{"train_examples": 48750, "translate": 0.12, "loss": "softmax", "encoder_arch": "efficientnet_v2", "encoder_channel_attention": "se", "encoder_depths": [6, 6, 6], "encoder_widths": [24, 40, 72], "text_encoder_causal": false, "text_encoder_layers": 7, "text_encoder_fused_qkv": false, "text_encoder_bias": "all", "text_encoder_parallel_block": false, "text_encoder_positions": "learned", "eps": 1e-08}
Rows from block 7 of the image encoder, named by matrix and row number. Each number is 128 + 32 x the weight over its row's rms, rounded and kept within 0 to 255. All counts start at 0.
# convs0: expand 5x5 conv (encoder.blocks.7.convs.0.weight, 120x40x5x5), inputs 4-7, a 5x5 kernel for each
convs0.5 [ 83  96 101 100 133 146 153 142 125 157 173 124 145 105 170 152  57 114  87 134  72  62 111 135 128 107 122 116 150 137 134 157 124 144 128 155 133 166 134 198 110 141 134 106 179 140 162 176 161 172 115 159 163 131 180  90 104 131 144 114  54 114 108 115  95  96 124 130 110  83 125 146 124 142  79 145  89 128  83 121 153 160  74 114 141 131 112 132  95  96 151 149 153 123 142 138 163 176 161 148]
convs0.6 [ 71 121 138 114 112  73 116 162 147 139 130 175 162 153 113  69 109 135  95  84  37  96  90  99  93 119 146 131 151  80 176 200 189 154 110 140 144 187 188 140 109 127 126 115 151 102 108  75 149  86  81 131 142 132 143  95  57  89 152 122 131  82 121 147 150 168 151 188 152 181 160 147 116 115 153 104  90 118 142 137 120 124 127 130 154 140 135 147 197 140 149 118  75 132 242 122 127 137 166 146]
convs0.7 [176 160 157 141 138 109 107 137  96 115 173 157 148 138 139 114 138 136 181 107 143 137 134 120  72 164 151 151 122 153 100 162 118  59 127 157 127  78  84 109 181 118  47 109 126 143 128 110 141 151  82 130 130 142  96 102 143 178 178 148 102 176 213 188 147  96 115 171 164 109 105 130 136 131 172 112 128 112 142  75  55 136 143 122  79  77 134 132 129  95 136 124 132 181 124  89 110 138 131 109]
convs0.8 [193 164 122  91 116 196 148 133 114 153 108 146 118  95 114 138  87 162  68  71  92  53  59  61  59 123 205 191 158 164  96 168 151 162 123 116 107 106 133 107 135  76 107  93  76 121 122 146 121 105 128 147 140 123 146 109 170 128 129 123 102 150 152 137  82 141 109 192 138  86 108  95  64 110 116 108 150 128 184 178 136 113 178 196 200 111 125 150 213 171  81 119 176 175 146 162  81 134 154 133]
convs0.9 [106 120 139 139 156 116 203  93 107 115 109 134 105 109 151 136 100 104 127 140 150 143 144 142 170 128 150 198 159  99 126 187 211 118 158 229 160 127 126 127 195 119 101 111  80 122 136  98 131  82 101  12  71 148 141 121  65 129 169 162  96 116 183 169 168 111 150 143  76 115 111 103 108  81  98 152 158 126 132 126 167 138 110 119 191 188 118 150 123 134 181 154 104 116 120 165 153 125 127 146]
convs0.10 [144 138 126 143 197 166 158 100  54  74 143 140 116  35 106 191 167 133  51  68 165 157 153 108 124 216 121 150 125  96 134 139 163 148 128  83 106 191 153 128 117 118 150 128 135 108 125 137  75 117 157 116 156 151 187 131 127 107 115 188 169  72  41  85 137 131 125  68  97  82 126 117 124 172 158 121 132 115 122 142 128  97  88 118 119  95 113  93 133  95 104 124 137 112 148 139 152 137 159 191]
convs0.11 [118 152 137 115 114  64 109 106 157 171  99 177 142 172 184 105 157 166 161 151  88 141 118 149 136 121  83 106 116 102 147 132 146  96  49 141 105 136  58  18 133 120 118 132  77  99  73 108  97  97 144 155 177 152 156 126 164 162 122 160 133  72 101 140 149  62  85 107 135 160  95 116 160 129 129 137 142 174 112 128 152 127 119 164 112 154 162 206 173 130 200 191 140 166 141 151 227 171 140 118]
convs0.12 [133 148  88  91  57 143 183 125 151 139 138 132 138 178 140  57  42  85 137  80  61  68 108  70 113 145 161 146 138 134 136 136 109 141  99 108 118 117  92 122 113  97 103 147  97 132 156 157 154 159  94 138 162 177 139  83 133  83 131 120 107  94 121 184 165 134 116 133 156 148 106 134  71  98  92 118 114 163 143 111 135 131 159 156 128 105 115 122 114 125 145 137 141 132 160 156 139  99 139 140]
convs0.13 [133 114 119  71 142 158  72  82  92  58 168 105  81  77  54 180  55  44  69 124 154  85  70 121  76 100  94 178 172 110  88 146 131 133 127 119 135 131 129 139 139 142 132 142 128 126 185 125 108 156 124  66 142 104 127 102 170 143 167 131 101 160 229 184 173  77 155 156 161 114  81 161 116 124 151 125  89  88  49  83 140 115 117  94 101  64 153 132 162 131  95 137 165 191 132 132 125 122 131 127]
convs0.14 [148 152 125 170 121 128 151 137 137 144 136 151 143  83 149  89 152 106 108 121  70 147 157 148  96 136 144 169 163 135 176 119 164 150 125 178 226 125 118  97 171 175 127 131  98 111 119 163 147 156 138 104 117 129 123  96  80 115 157 137  76  47 134 178 187 105  67 135 130 157 109 143 144 102 166 123 136 134 147 128 127 132 147 164  97 179 137 113 122 101 191 175 132  98 109 210 159 121 145 101]
convs0.15 [137 157 182 120 101 163 189 198  93 129 146 162 115  96 115 124 104 114 109 139 101 100 122 166 174 118 128 143 163 113 195 149 161 145 124 169 132  84 106 102 155 139 150 140  99 145 127 126 146  87  67  83  84 149 115  74  55 140 159 166  80 111 207 152 145  45 102 109 146 150  84  86 116 123 122 149 159 150 126 130 127  98 139 137 125 113  92 179 153 116 124 119 125  93 128 127 100 123  64 158]
convs0.16 [102 151 165 133 108 108 133 113 125  75 157  89 135 134 159 149 112 140 182 142 108 124 121 120  92 127 108 101 171 130 118 150 179 134 165 156 210 186 114 138 178 135 163 109  84 118 115 103 139  95 126  57  79  94  87 109 130 131 119 113 124 135 154 182 160  90 115 127 177 147 106 136 144 131  95 161 128 111  81  90 144  95 138 164 119  97  89  99 133 113  96 104 127 122 128 114  85 110 141 122]
convs0.17 [126 112 103 101 155 108 105 105 121 181  91 165 169 161 158 123 102 150 147 194 153 115 136 166  74  82  95  90 112  43 110 145 130  92  92 135 145 169 106  73 176 105 123  88 109 148 120 132 144 117 137 137 156 211 180 182 124 201 158 177 144 114 180 120 149 119  57 134  95 150  80 120  76 132 170 117 107 124 120 118 138 124  77 122 139 129  78  32  70 138 127  79   3  73 113 142 126 115  76 119]
convs0.18 [ 89 114 165 117 139 138 129 148 141 117 141 134 119  85  97 161 106 111 138 108 175 154 127 159 128 119 121 142 129 112 109 131 165 114  80 119 175 168 185  99  95 139 174 182 155 129 122 176 147 159 151 127  28 119 153 180  94 150 154 179 143 161 145 124 135 167 147 138  56  99 129 120 115 108 105 142 145 160 119 156 155 177 195 110 144 183 200 199 120 148 156 191  90 124 116 131 169 129 136 126]
convs0.19 [215 183 136 163 175 127  89  58 107 131  73 117 134 134  67  81 152 198 196 117 100 162 163 137  92 108  58  79  90  94 107  66  59 110  70 104 102  93  59  80 162 138 114 113  70 158 150 124  75 119 110 131 155 137 122 121 123 125 132 134  73 104 154 109 162 136 127 135 107 148 151 157 188 157 154 162  85 141  95  70  96 133 143 114 108  79  90 115 128 111  95  94 124  52  85 114 120 103 135 101]
convs0.20 [164 183 162 137 152 181 142 178 140 138 132 171 133 147 142 217 182 135 106 135 225 196 139 156  76  89 120 123 150 155 125 116 107 117  96 131 145 127 139 107 105 169 179  96  76  86 116 150 120 126 148 131  98 108 130 130 103 143 144 128 120  98  72 109 115 135 119 103 107 140 156 118 114 124  92  97  96  83  86  77 125 117  97  40  70 138 117  62  86 112 148  83  73  92  80  89 122 123  81 103]
convs0.21 [136 111 108 136 131 121 123 127 103 123 157 179 135 186 110 200 155 131 123 138 141 129 185 133 160 155 153 124  90  75 147 116  86 102  89 151 145 108 125 140 167 164 117 161 176 191 163 165 120 125 116 100 179 150 142 118 131 112 145  86 124 111 159 152  82 122 118 117 149  84 117 160 145 160 123 151 157 166  93 162 137 136 107  92 152 120 138 143 155 125 155 111 176 212 126 123 125 159 164 121]
convs0.22 [137 128 144 138  78 174 163 130 115 102 166 155 170  70  87 142 140 107 119  81 120 160 139 134 148 173 143 157 126 106 140 102 161 134 130 128 157 130 127 139 169 145 154  85 106 123 145 110  89 112 159 128 164 125 117 128 137 112 103 116  86 121 154 205 173  85 110 133 156 194  99  65 122 151 135  93 123 157  98 133  70  97 132 153 147 101  58 134 184 157  76 102 165 182 146 101 128 186 165 153]
convs0.23 [102 148 138 131 139 100 129 152 207 176 144 200 199 166 135 107 160 171 111  56 124 128 110 113  50 115 139  99 143 155 154 143 148 159 162 183 149 218 132 116  96 123 139 180 112  56  69 102  75  77 124 129 163  91  79  92  61  76 109 137 115  75  60 129 161  70  30 112 154 201 147 154 174 175 164 110 130 142 122 153 103 101 113 138 131  97 110  47  80 116 122  54  47  86 140 120 155 115 153 148]
convs0.24 [196 150 180 148 113 100 120 110 145  47 136 112 132  91  59 128  96 170 106  70 175  70 139  96 139 140 154 151 201 186 128 183 180 145 115 176 171 157 103 155 129 128 121 125 122  74  93  60  61 120 128 125 140  93 175  50  86  88 129 141  79 110 117 113 167 113 157 175 163 152 149 139 213 153 166 119 138 162 196 137 125 127 109 165 132 117 136 180 143 144 114  81 171 178 118 120  90  97 113 104]
convs0.25 [ 78 103  84 112  97 101 115 131 104 163 111 124 107 178 157 100 149 178 116 134 113 143 108 138 122  82 142 128 157 107 165 178 145 158 103 186 122 143 128  64 175 142 158 133  94 196 140 166 159 120 106 139 129 155 129 125 105 118 143 132  65 139 135 192 192 115 131 137 153 187  59 153 112 102 149  96 104 152 123 168 135 108  61 159 154 166 101 112 128 118 164 107 134 111 133 145 141 126 106 138]
convs0.26 [ 40  70 144 110 141 144 163 148 145 151 137 171 162 195 168 139 126 161 204 143 120 109 127 172 190  91 121 102  86  98 131 126 113 145 152  84 108 122 164 159 112 120 133 119 107 149 134 111  70  88 133 154 156 118 117 152 123 143  95 113 140 167 123  78  96 130 210 156  94 109 127 144 185 110 106 178 112 102  78 171 124 182 101  75 117 126 146 155 106 137 183 215 166 135 103 180 187 115 129 151]
convs0.27 [121 129  93 156 115 146 110  99 134 171 138 153  89 109 227 135 191 111 140 222 151 156 136 158 171 130  82 131 129  96 124 167 147  67 101 223 205 131  51 103 176 149 139 115 109 137 138 143  96  72 136  91 136 115 100  85 122 169 115 151 108 131 140 150 159  86 114 110  90 103 133 122 120  71 109 142 118 161 161  98 133 112 112 171 124 132 109 110 100 127  65 109  86  44 106  81 116 124  28  82]
convs0.28 [202 122 118 141 108 108 156 145 133 142 133 135 151 135 145 160 143 115 145  94 100 123  88 127 151 147  87  63 153 153 187 154  79 119 198 158 111  97  68 107 137  94  91  41 115 138 162 145 133  96  92 163 126 127  69 129 174 209 173 106  90 169 190 202 144  96  80 118  97 153 102 112  52 103 158 133 165 177 182 130 131 176 149 156 121  80 145 157 143 162 130 116 130 126 165 130 131 144 111 132]
convs0.29 [156 149 118 125 124  92 127 139 134 108  87 109 139 122 125 124 152 111 107 152 179 169  99 122 127 140 130 144 175 204  95  72 125 150 196 115  32  76  82 125 148 114  72  88 111 126 149 133 111  72  99 158 133 116 105 151 234 180 139 112 128 167 184 147 104  99  56  99 133 129 141 129 115 121 130 150 139 134 123 143  99 101 138 137 183  81 105 119 138 130  95 115 125 163 121 116  93 136  33  60]
convs0.30 [ 76 166 126 104  71  80 176 132 164 165  88 150 139 112 193 109 113 121 140 175 129 108 106 179 152 119 118 184 161 199 152 160 146 162 183 130 131 121 130 135 133 139  88  69  93 134 147 100  65  75  68  86  89 112 142  29  41  60  82  92  87 117 189 106 118 122 152 181 158 184 120 134 116 124 187 138 140 138 137 150 112 134 139 124 134 123 160 181 144 155 129 140 128 131 111 104 168 119 101 123]
convs0.31 [165 138  94 105  98 158 134 132 145 116 153  96 126 100 103 139 104  84 102  82 155 128 102 158 114 165 141 167 159 168 100 164 143 157 172 128  88 158 110 143 108  54 102  96 133  87  76 100  82  92  65  83 106 124 156  94  93  64  53  79 137 124 132 113 137 114 160 139 125 132 169 152 134 154 105  97  69 154 142 135  98  88  90 148 107  89 112  93  83 142 119 116  70  90 105 142 123  63 112  88]
convs0.32 [199 125 120 149 163 110 146 131 186 191 108 117 153 163 144 132  85  64 109 111 154 102 121  71 100 116 141 163 110 136 119 112 130 158 135  93 114 113  92  68  60  83  97 121  72  67  23 131 150 127 130 132  97 117  65 142  96 120 121  95 176 104 159 188 136 139 176 185 203 158 122 125 135 142  90 105  90 161  52 106 145 126 124  49  88 147 122 157  88  80 175 126 131 125  62  86 112 101 144 115]
convs0.33 [ 85 117 124 137 128  98 112 126 103 111 132 130 119 109 116 176 158 122  84 117 158 154 159 159 113 115 103 124 112 121 153 122 163 149 146  98 107 126 123 130 144 128 161  89 150 121 102 105 111 114 139 154 128 139 142 138 140 166 128 134 114 129 106 107 157 124  94 116 167 161 126 133 124 144 144 105 122 117 112 126  71 109 110  99 149  93 106  82  72 155  95  67  49  73 148  88  83 132 149 161]
convs0.34 [172 196 231 152 166 196 170 175 169 193 118 164 160 184 153 111 137 187 231 152 179 150 207 214 161  80 117 197 129 130  25 145 100 103 126 132 128 163 167 118 127 142 144 147 133 111 138 109 122 123 122 128 111 121 176 164 135 125 159 109 200 114  85 137 174 176 174 149 118 142 109 121  90 119  62 154  93 132 151 175 153 104 157 144 155 170 110 137 166 165 144 121 122 141 130 132  93 120  90 117]
convs0.35 [157 150 130  91 111 126 143 136 153 125 107 104 132 175 160  75  93 112 147 129 128 129 106 167 101 133 154 141 125 150  84 142 152 159 171 125 111 131 179 134 148 108  70 100 190 144 133  95 134 187  83  74 112 108 165 168 168 173 107 143 175 139 115  86  54 146 141 151 113  61 153  96  87  58  74 128 161 166 160 144 158 147 143  89 151 209 106 125 105 171 159 114  93 116 143 117 109  89 169 176]
convs0.36 [146 182  92 123 100 127 102 127  90 109  86  88 155 118  89 156  89 138 156 147 163 142 103 138 157  96 144 166 169 144 132 102 126 117 148 106  87  86 131 149  98 103  72  75 137 142 148 172 115 141 112  89  91 107 135 129 172 141 134 139 151 165 142 183 115 177 117  95 146 152 108 100 115  82 109 190 121 141 189 148 139 114 101 127 180 118  70  36  57 166 138  61 105 132 171 113 138  94 121 230]
convs0.37 [106  81 155 179 182 139 135 160 180 212 143 157 135 185 188 151 149 137 167 234 155 160 157 136 140 130 114 147  53  83 152 127  73  52  92 175 137 126  87 122  97 110 145  93 125 154 106 122 161  88 120 145 130 139 237 115 105 133 150 146 112 107 127 112 119 124 132 117 125 112 125 154 134 134 144 137 106 162 145 198  80 178 102 124 160 104  96  97 132 170 107  95  95 120 118  62 121 158 184 185]
convs0.38 [145 108  88 110 128 159  93 123 149  84  81 160 149 176 128 115 172 161 104 110 100 123 104  51  10 102 101 129 148 136 118 129 204 149 129 135 158 131  84 152 129 107  77 146 169 148 133 131 157 185 110 109 100 105 123 128 136 114  81 106 124 110  70 108 147 111 120 142  91 112 131 146 146 124  57 147 128 135  97  71 130 133 102  97  81 121 117  86 140 157 151  76 103 113 129 163 107  98 160 144]
convs0.39 [ 85 102 119 178 152 101 145 171 198 196 155 146 229 209 141 130 140 185 182 116  57 110 150 109 110 107 107 125  87 100 124 158 159 152 116 122 120 129 156 127 108 175 107 128  99 150 122 118 128 121 129 137 132 159 114 130 121 139 136 157 101 187 122 178 130 127 119 163 126 141  80 150  99  88  87 130 128 110 106 127 158 133 151 167 161 128 158 130 138 118 137 114 199 113 100 131  93 113 138 117]
convs0.40 [140  75  56  60  83 136 131 135 121 101 145 151 137 124 150 157 134 137 115  75 135 161 160 102  74 157 150 171 150 139 125 144 147 129 157 151 109 115 116 121 142 160 134 117  97  92 142 120 184 126 112 149  92 101  96 106 142 154 143 106 125 148 190 174 173 107  99  96 132 161 174 132 116 122 123 203 168 154 114 135 142 165 172 160 167 144 126 130 173 155 101 123 162 108 125  94 121 157 147 147]
convs0.41 [199 118 183 132 150 132 118 170 150 154 134 134 144 154 144 120 114 116 127 124  86 113  46 126 159 109 108 164 153 127 157 128 143 162 102 108 118 128 153 195 186 143 156 191 198 175 129 145 140 144 101  93 104 173 177 130 101 106 143  93  95 106 128 148 135  91 132 150 140 144  98 132 122 104 113 132 137 168 172 195 146 148 151 168 166  85 182 170 148 161 107 126 138 140 150 139 144 155 122 131]
convs0.42 [154 113 106 113 147 140 126  92  80 140 144 155 123 116 190 121  96 136 191 169 134 159 147 187 213 123 150 138 140  84 163 147  93 168 107 127 122 123 142 136 129 127  92 137 151 149  92  86 108  71  79  90 154 186 164  50  77 142 104  96  95  72  88 109  64 118 152 121 131 115  59 165 127 146 158 119 148 164 125  72 148 158 159 114 112 108 152 147 147 118 150 160 165 167 130 182 143 150 128 154]
convs0.43 [101 144 111 111 116 119  76 137 161 193  86 103 116 127 157 127 123 117 105 156  34  48  87 100 103  89 121 121 140 140  85 132 125 116  65 113 109 157 101 124 131 190 197 119 104 133 148 139 140 107 134 144 145 118  94 109 117 122  79  69 100 120 150 112 117 144 144 139 122 145 120 113 112  99  95 124 116 101 134 100 143 192 153 148 116 137 146 170 149 109 175 176 178 124  96 144 184 185  95  77]
convs0.44 [185 137  98  89 127 130 143 111 111  93 102 120 127 107 163 108 145 148 165 143 117 118 151 191 150  93  81 119 102 153  90 101  91 118 108 104  89  85 134 167  97  92 122  90 133 157 127  67  51  90 129 156 117 196 145 142 117 135 176 132 131 150 145 137 157 101 149 194 173 150  74 159 217 173 148 110 144 135 126 144  83 114 147 131 168  85 103 147 199 191 109 118 177 144 198 137 101 132 133 114]
convs0.45 [116 100 102 145 115 128 132 155 179 143 137 144 160 186 101 146 103  95  72  52 104  82  87  79 149 114 145 131 141  85 110 121 115  91 113 134 133 139 107 162 135 143 172 117 148 151 128 154 151  91 149 142 103 144 149 152 135  63 117 142 116 103  80  99  90 123 109 139 145 123 127 140 115 121 118 150 117  97  66 127  93  60  29  30  94  98  65  23  80 140  94  55  88 107 159 130 115 115 110  89]
convs0.46 [130  97  92 100 121 143 120 152 123 100 139 109 111 182 110 127 153 144 168 142 172 164 159 139  96  49 123 104 120 175  93 134 133  95 196 122 183 165 156 173 103 173 146 115 140 115 111  99 107 108 146 191 112 107 149 181 183 112 100 111 129 129 119 143 154 173 136 133 176 149 123 154 173 156 127 145 144 156 165 131 156 155 169 198 127 128 162 128 155 142 146 149 165 168 131 115  97 153  99 136]
convs0.47 [118 121 106 125  79 151 132 120 116 130 143 135 165 183 192 154 138 148 151 172 116 166 168 208 189  70 113 149 149 154 118  98 108 116 164 108  39  58  19 106 110 110  76 107 124  69 128 191 125 140 124  84 111 120 116 101 164 184 142  62 166 159 209 187 130 108 149 157 174 117 126 105 109  87  84 104 150 146 138 146 135 138 121 127 121 143 116 117 109 117 113 108 104 124 129 114 122  73  92 115]
convs0.48 [137 142 141 130 151 128 125 139 110 125  84 127 159 111 110 101 132 134 188 149 108 150 145 173 156 139 168 123 163 166 113 133 153 112 143  94  68 123 145 158 140 125 130 105 124  90  76 130 122 125 141 142 170 139 121 141 167 139 136 146 135 121 147 117 128 134 133  95 139 125 112 114 111 123 153 171 165 147 101 168 192 143 120 133 166 110  96  98 171 148 113 102 124 158 217 138 113 123 153 156]
convs0.49 [113  75  98  96 137  90 131 130  98 125  79 125 134 151 138  40  90 146 148 124  76  45  79  99 104 132 138 118 102 148 114 183 184 186 165 125 154 161 226 156 126 165 138 167 104 193 121 142 108 132 120 119  84 141 121  96 115 136 133 177  75  93 101 114 160  96 102  99 103 151 125 127  88 115 128 144 118 149 129 154  86 129  93 119 150 134  50  87 112 109 157  87  77  73 123 150 123  56 102 226]
convs0.50 [151 161 173 105 102 187 156 166 150 125 120 102 187 139 145 125 146 140 164 151 152 155 153 131 148 107 127 162 136 186  91  95  93 120 166 121 146 113  90  80 109 127 151  87 109  24 134 158 149 163 152 108 111  97 101 112 135 155  93  57 129 152 184 144 120 112 108 118 130 120 145 101  84 103  63 125 145 132 155 168 104 120 115 138 166 124  96 152 139 176 161 155 100 130 139 131 131 169 121 115]
convs0.51 [ 89  77 111 137 182 104  75 127 171 165 101 153 152 197 159  87 154 156 210  94  65  89  86 145 147 117 109  89  52  85 105  84 118 104  86 126 135 160 117 112 134 156 149 134 133 146 120  92  56 126 131 156 141 185 151  96 140 124 155 148 111 106 144 114 141  74  86  96 118  76  83 128 121 138 135 134  72 102  97 145  91 102 108 156 132 104  87  74 149 153  83 112 105 105 154 129  89 103 128 130]
convs0.52 [118 149 143 149 148 123 112 150 110 123 119  93 111 111 145 114 114 139 132 164 112 133 140  98 128 151 113  78 162 143 123  75 110 117 167  92 161 135 125 157 152 140 139 157 134 112 117 131 135 139 132 149 137 131  86 122 144 135 131 103 125 145 118 162 167  88 167 142 112  98 124  86 166 128 148 130 109 137 123 156 141 161 126 120 143 144 154 113  91  97 184 173 160 132 100 126 161 130 182 141]
convs0.53 [ 85  92 112 134 158  89 113 118  98 138 131  53  97  91 145  97  65  89  86 118 103  85 143 161 159 163  90  65 140  94 156 160 101 128 146 160 163 124 117 180 149 149 138 166 151 161  82  88 143  99 102 142 124 176  93  90 111 139 151 148 166 105 126 130 142 107 116 131 144 114 120 135 108 167  86 135  95 103  69 116 149 109  98 106 142 153 109 144  90 147 112 143 137 118 114 148 124  87  96 111]
convs0.54 [147 121 126 154 106 129 129 135 143 129 125 126  81 133 183 133  78  92 140 166 146 150 125 106 141 149 166 166 144 157 189 114  90 143 166 156 141 102  75 117 152 185 119  67  81 117 117 120 114 146 112 100  70 124  93 109 141 175 125 125 124 182 166 159 177 125 150 139 158 174 152 133 103 114 121 177 141 135 132 144 168 192 138 111 151 158 139 136 135 119 197 173 109 120 152 127 165 123 110  99]
convs0.55 [161 152 137 150 144  82 110  94  77 140  67 120  98 117 141  86 118  93 134 137  86 112 110 139 142 184 137 154 134 114 133 132 169 163 149 201 148 169 161 127 175 195 147 152  83 164 146 134 149 162 103 143  89 152 123 121 137 129 156 150 100 122  97 139 199 117 125 176 108 169 115 111 132 122 141 120 130 127 114 103 175 135 102 130 100 186 160 100  55  82 189 165 125  74 143 144 142 101 112 152]
convs0.56 [161 142  99 118 124 147 164 157  95 142 139 125 182 125 116 178 195 123 136 105 120 157 151 106 139 156 144 136 203 140 183 144 180 140 157 165 187 186 117 121 132 162 114 140 144  58  88  49 123 118 119 148 103 176 107 104 149 110 165 137 120  87 143 126 119 106  93 152 130 155 139 144 158 163 154 129 139 148 198 128 138 139 108 193 157 130 101 115 145 186 145  82  84 127 165 129  92 148  89 161]
convs0.57 [ 91 142 164 130 139 127 134 157 156 156 136 135 121 131 108 101 141 105  82 158  99 147 134 126 159 145 124 195 159 135 162 127 140  91 140 119  91 116  90  96  97  86 123  97 139  82  76 107 112 107 104 114 132 112 132  95 115 114 184 167 134 143 211 194 125 154 154 236 252 148 148 182 193 164 180 165 183 158 195 152 178 177 109 161 131 164 166 153 142  83 149 152 167 136 147 139 126 151 126 104]
convs0.58 [113  86 177 146 132  74 109 145 120 101  72  70 155  93 122 118 150 159 143 118 107  98  98  72 131  91  81 105  87  74 156  90 126 120 118 155 132  97 159 128 188 133 133 144 175 148 114 138 157 163  97 103 109 132 106 129 120 156 152 183 148 117 144 165 127 134  82 112 148 122  77 103 170 116 135 120 140 123 138 110 150 127 115 122 161 156 196 163 197 193 116 148 115 207 145 145 127 151 216 176]
convs0.59 [ 92  93 140 102 103 121 122 116 108 125 125  96 123 123 114  62 102 159 114 187  67 101 150 186 161 166 133  87 108 114  92 132 117 127 113 135  98 101 123 143 113 115 123  89 103 184 108  92 122 124 119 117 115 219 139  88 102 128 131 170 100  99 166 150 129  97 130 142 144 156  86 168 119 162 134 114 139 109  82 153 150  99 162 118 125  46 122 144 170 167  88 123 126 155 152  98 116 112 136 155]
convs0.60 [161 119 100  96 120 114 120  48  70 115 111 108  42  87 134 130 117 116 103  81 152 137 166 131  80 111 166 138  86  93 144 111 144 117 105 158 125 132 138  79 121 135  97 129 132 176 117 114 130 158 135 184 158 138 101 163 139 128 116 127 171 191 111 128 125 146 213 142  91  77 222 180 175  76 127 110 165 158 149 160 143 168 174 147 154 169 190 142 190 179 172 170 188 159 168 175 145 151 145 144]
convs0.61 [ 90  87  65 138 173 125 128 102  86  97 126 132 151  74 105  98 117 180 172  75 151 143 164 155 154 150 124  60  92 101 149 197 142 103  56 149 154 177 103 111 171 147 160 106 112 143 138 172 115 102 126 142 170 175 170 141 107 143 136 225 139  92 118 156 199 134  31 115 148 165 119 120 172 175 178 166 125 151 194 171 150 153 154 135 169 199 150 142 157 194 197 133 156 204 180 210 169 154 151 175]
convs0.62 [170 132 141 119 146 159 120 137 170 202  89 190 182 147 165 134 126 145 178 151  77 146 155 145 120  93 107 111  86  69 151 108  88  78  55 155 120 145 115 158 152 108 131 154 133 134 145 134 130 154 122 141  97 152 129 136 107 163 144  99 105 167 156 160 123 132 148 176 157 158  50  52 119 163 125 107 127 108  79 118  87  99  98 105 108  76 104 105 125 143 140 120 119  92 163 109 103  76 146 155]
convs0.63 [121 130 109 131 139 172 129 175  91  90 136 104 140 124  85 199 118 111  86 112 227 181 149 102  83 100 135 159 190 146 107  99 121 160 152  97 150 131 195 197 108 179 153 107 158 113 153 175 205 132 134 144  96 105 102  97 125  93  99 101  96  90  98 162  85  42 141 120 127  98  85 126 112 163 102 160 131 125 148 141 102 146 111 118 103 170 163 130 107 158 161 185 203 163 187 128 184 170 186 186]
convs0.64 [149 172 119 132 151 122 155 129 193 143 118 121 163 172 149 160 163 130 131 145 164 180 149  95 135  82 123 105 169  92 159 140 139 137  97 196 158  97 120 133 128 157 129 103 137 116 142 176 111 141 117  88  94 116 157 139 120 103  64 122 111  94  88 100 111 103  56  51 178 169  93  85  81 121 126 186 115 154 101 132 146 147  78 123 163 159 164 123 145 178 131 120 126 158 166  81 172 150 150 152]
convs0.65 [117 109 107 146 122  77 105 107 158 157  64 127 120 104 142 138 153 153 163 135 154 152 171  87 132 111 125 159 137 129  80 152 135 132 109 129 180 165 120 103 101 192 114 118 107 151 109 106 127 131 168 186 183 183 207 190 193 119 140 178 214 120 143 127 133  97 101 146 182 140  97 107 104  99 143 173 165 131 130 128 177 142 138 134 127 170 144 130 155 136 145 102 112  91 166  98  99 122 130 104]
convs0.66 [145 144 158 141 131 145 159 143 116 105  98 162 152 159 112 156 184 110 110  94 170 143 161 128 146 105 113 136 138 163 127  74 129 145 144 145  64  63 134 196 121  81  73 145 146 112 105 117 138 155 142 115 124  64  65 163 144 142  98  77 160 162 133  97 145 136 126 151 117  60 179 143 151 134 133 101 131 130 114 137 120 150  78 112 129 134 115 113 104 153 176 129 151 107 109 123 153 106  99  62]
convs0.67 [104 105  90 109 114 107 103  92  89  67 178 121 180 132 111 163 200 182 138  91 111  95 111 152 119 188 196 119 160 102 140 153 105 107 113 131 136 126 166 148 139 135 126 174 143 138 111  88 114  72 110 149 174 189 159  83 131 141 123 158 121  88 136 113 147  70  76 107 115 167  91 116 172 161 184 119  77 109  81 131 127 118 129 138  82 146 162 132 120 139 116 154  95 121 149 196 130 156 140 140]
convs0.68 [ 91  86 167 150 146 117 123 112  77 133 114 111 130 138 159 134 132 149 147 157 171 125 190 172 180 176 161 172  89 113 144 161 143 148 124 102 134 159 120 153  99 122  97 154 123 159 118  93  77 105 159 133 114 123 111 114 102 148 130 103 120  94 147 123 101  75 137 134 121 130 118 123 163 197 132 163 166 106 126 144 158 173 145 124 102 131 148 145 154  77 108 180 194 143 129  77  96 138 128 104]
convs0.69 [ 89 123 125 138  78 110  95  67  93 103 116  91  57 121 118  92 105 143 109 129 113 139 175 153 138 110 107 128 106 139 130 134 101 156  77 150 186 195 176 140 177 173 161 148 139 116 124 104 116 139 158 154 144 139 136 105 140  74  59 109  95 113 153 119 118 113 116 124 135  87 136 163 195 173 144 115 103 137 117 139 154 109 118 111 103 102 166 175 115 127  99 170 147 112 148 118  89 124 127  74]
convs0.70 [134 150 119 136 110 108 161 188 163 111 113 152 125 103 157 182 114 133 119 155 124 130 110 151 148 128 130 125 155 168 118 124 130 145 140 155  87  90  78  96 167 147 115  72  96 172 124 143 104 159 133 153  87  82  90 138 150 131 117 128 134 177 176 135 137 133 105 134 137 110  68 141 171  89 106  87 170 197 154  87 140 141 136 129 108 191 162 117 115 100 184 137 121 119  89 163 101 131 132 104]
convs0.71 [128 140 110 117  68 127 144 127  60  65 133 167 124 105  75 113 125 128 136 145 147 110  84 135  96 165 207 194 141  97 103 149 147 111 130  84 117 122 133  92 126  49 101 115  73  56  80 116  81  92  51  71 129 194 141  75  59 132 211 168 116  80 165 179 180 105 135 100 139 147 147 136 117  98 112  77  84 182 181 124 104 123 174 161 137  93 124 167 147  99  74 119 105 168 114 101 102 125 162  90]
convs0.72 [ 98 106  94  92  97 146 112 105  92  99  90 112 132  90 134 105 113 173 177 132  49 161 178 218 137 131  49  45  55 134  86 110 103 109 125 101 138 122 105 148 132  89 129  77  70  90  87 110 133  87 150 139 140 174 150 157  94 158  87 133 116 101 132 123 166 116 136 128 177 156 138 170 154 197 138 135 106 150 161 132 104 123 162 112  97  92 141 152 131  64  90 171 152 161 119 108 100 136 122 117]
convs0.73 [127 145 166  66 102 128 124 130 104  96  74  60  56  78 115  71  67 100 132 118 102  94  91 175 129  98 150 113 145 130 134 128  84 108  87 149 150  96 128 111 192 174 120 168 180 176 143 146 145 150  70  96 163 163 169 103 121 173 150 121 121 145 183 152 130 110 100 111 143 113 118 167 148 124 153 129  55  95 151 137 147  63 166  83  85 152 184 152 156  78 150 155 165 110  94 169 125 192 182 146]